config = dict(
    weight_standardization=False,
    blocks_per_level=3,
    one_sided=True,
    ema_decay=0.99,
    steps=30800,
)
Rows from block 3 of a small model that predicts nearness at each pixel, named by matrix and row number. Each number is 200 + 30 x the weight over its row's rms, rounded and kept within 0 to 999. All counts start at 0.
Before each channel's rows are labels from the 100 images, of 14976, where the channel reaches its highest value: "strongest on" is what is common among them. Only what is clearly more common there than usual is listed. The data: rendered solids tumbling over patterned floors. In brackets: how many of the 100, against the usual share in percent.
# conv: 3x3 conv (model.enc.1.0.conv.weight, 96x96x3x3, each kernel summed), inputs 48-95

strongest on: count: one (56 vs 25.8)
conv.21,227,175,216,155,156,217,212,185,128,233,210,190,225,179,259,196,181,164,176,167,224,201,157,224,236,195,196,204,227,215,151,200,165,180,159,175,202,159,184,163,180,129,178,254,201,174,187,186

strongest on: count: one (61 vs 25.8)
conv.5,214,182,219,201,151,202,189,174,181,227,156,189,265,151,176,160,172,207,188,143,229,244,174,220,246,167,214,194,242,170,201,157,177,151,122,165,210,214,171,160,168,202,192,187,250,194,199,215

strongest on: count: one (56 vs 25.8); white object (43 vs 19.2); its colour: white (33 vs 8.8)
conv.92,258,209,179,222,221,204,153,173,153,191,232,244,152,242,177,159,217,207,238,229,175,175,227,177,193,240,203,183,255,198,207,174,201,231,211,181,192,186,171,210,236,148,215,213,174,174,165,220

strongest on: count: one (64 vs 25.8); torus (27 vs 9.9)
conv.90,140,201,209,208,227,239,201,195,159,220,191,195,163,254,187,210,225,197,227,231,187,170,251,164,192,215,191,230,242,141,157,208,201,161,188,210,199,149,232,215,226,180,182,244,172,160,180,201

strongest on: count: one (61 vs 25.8); light from the right (57 vs 24.8)
conv.82,185,208,167,200,209,167,200,211,188,227,221,216,189,228,168,238,215,161,230,232,153,179,207,204,148,267,202,190,192,204,212,222,210,249,175,219,153,163,172,203,218,171,199,188,246,183,160,200

strongest on: black object (49 vs 19.3); its colour: black (31 vs 8.8)
conv.46,171,220,215,173,163,250,217,206,250,203,154,222,237,174,222,195,151,202,148,199,244,254,189,212,186,139,152,209,232,226,245,137,213,134,232,172,199,208,209,201,184,259,193,208,181,216,228,182

strongest on: count: one (67 vs 25.8)
conv.18,151,232,171,198,218,208,222,181,197,256,184,207,238,166,173,204,209,190,232,219,236,195,196,219,174,228,192,177,197,234,207,232,181,167,196,204,233,138,236,166,213,188,228,227,181,170,146,169

strongest on: chain link (32 vs 9.6)
conv.50,194,178,180,240,207,225,164,154,217,220,264,201,211,174,193,171,202,187,227,222,202,165,203,176,235,220,249,189,237,211,156,216,187,213,210,213,216,156,271,190,201,161,194,195,140,176,187,169

strongest on: count: one (56 vs 25.8)
conv.74,196,250,158,195,221,190,231,193,186,226,205,237,199,182,223,227,264,159,225,247,201,193,176,262,211,217,163,183,195,185,175,257,230,207,196,232,196,179,264,140,229,145,150,186,187,197,183,156

strongest on: count: one (60 vs 25.8)
conv.3,213,185,201,220,149,245,176,186,194,201,202,197,210,196,238,152,171,279,168,228,230,241,199,223,237,161,250,190,275,244,212,176,171,148,244,169,217,187,238,231,199,186,217,242,185,202,155,201

strongest on: count: one (52 vs 25.8)
conv.73,179,231,144,188,242,177,213,206,164,199,169,264,164,215,242,227,224,123,202,209,200,204,176,183,138,215,180,160,171,206,205,225,216,155,189,219,173,187,147,176,215,199,143,178,179,175,206,198

strongest on: black object (41 vs 19.3); its colour: black (30 vs 8.8)
conv.14,176,177,201,191,197,225,206,208,189,240,135,212,215,189,204,160,207,216,151,220,226,248,218,248,210,186,135,167,245,202,229,167,188,177,230,155,201,191,226,213,170,217,225,212,203,202,191,169

strongest on: count: one (63 vs 25.8)
conv.78,228,231,215,195,207,180,187,221,168,194,195,205,190,252,170,219,199,138,156,235,203,210,212,207,151,213,171,190,208,198,161,243,219,205,219,164,140,211,230,213,242,232,202,269,172,188,189,200

strongest on: count: one (56 vs 25.8)
conv.62,212,132,208,166,193,233,192,194,212,227,192,179,197,196,121,234,188,248,208,215,218,170,215,200,179,254,223,228,178,210,226,186,206,226,206,235,185,148,222,199,205,178,197,174,209,148,192,213

strongest on: count: one (57 vs 25.8); its colour: white (34 vs 8.8)
conv.94,221,178,237,217,193,171,193,226,204,150,233,225,162,201,219,179,199,199,191,192,165,198,238,150,210,199,206,191,189,189,204,164,224,272,193,186,214,219,173,268,211,214,193,225,216,235,221,210

strongest on: count: one (54 vs 25.8)
conv.23,208,218,159,201,179,193,184,166,174,254,164,244,211,176,174,212,192,196,180,201,244,228,203,243,170,189,138,168,203,163,163,186,257,148,150,171,184,149,217,256,212,195,189,209,191,180,171,143

strongest on: count: one (56 vs 25.8)
conv.58,209,212,211,195,216,240,220,195,187,233,243,202,202,226,280,157,192,185,231,243,211,194,189,197,234,206,217,220,259,279,197,212,145,176,214,161,236,154,185,161,224,172,167,242,167,163,160,185

strongest on: light from the right (65 vs 24.8); count: one (58 vs 25.8)
conv.12,186,175,218,147,170,227,190,226,197,230,180,161,212,209,213,197,160,226,183,218,227,269,178,222,249,198,157,243,232,242,294,154,144,150,206,151,168,207,179,230,182,212,230,207,218,225,196,210

strongest on: count: one (52 vs 25.8)
conv.53,197,193,188,149,168,175,222,156,178,259,178,172,216,187,214,237,183,176,201,212,246,247,182,215,224,175,149,230,176,192,134,238,226,188,209,163,201,156,180,211,159,237,166,232,206,174,191,169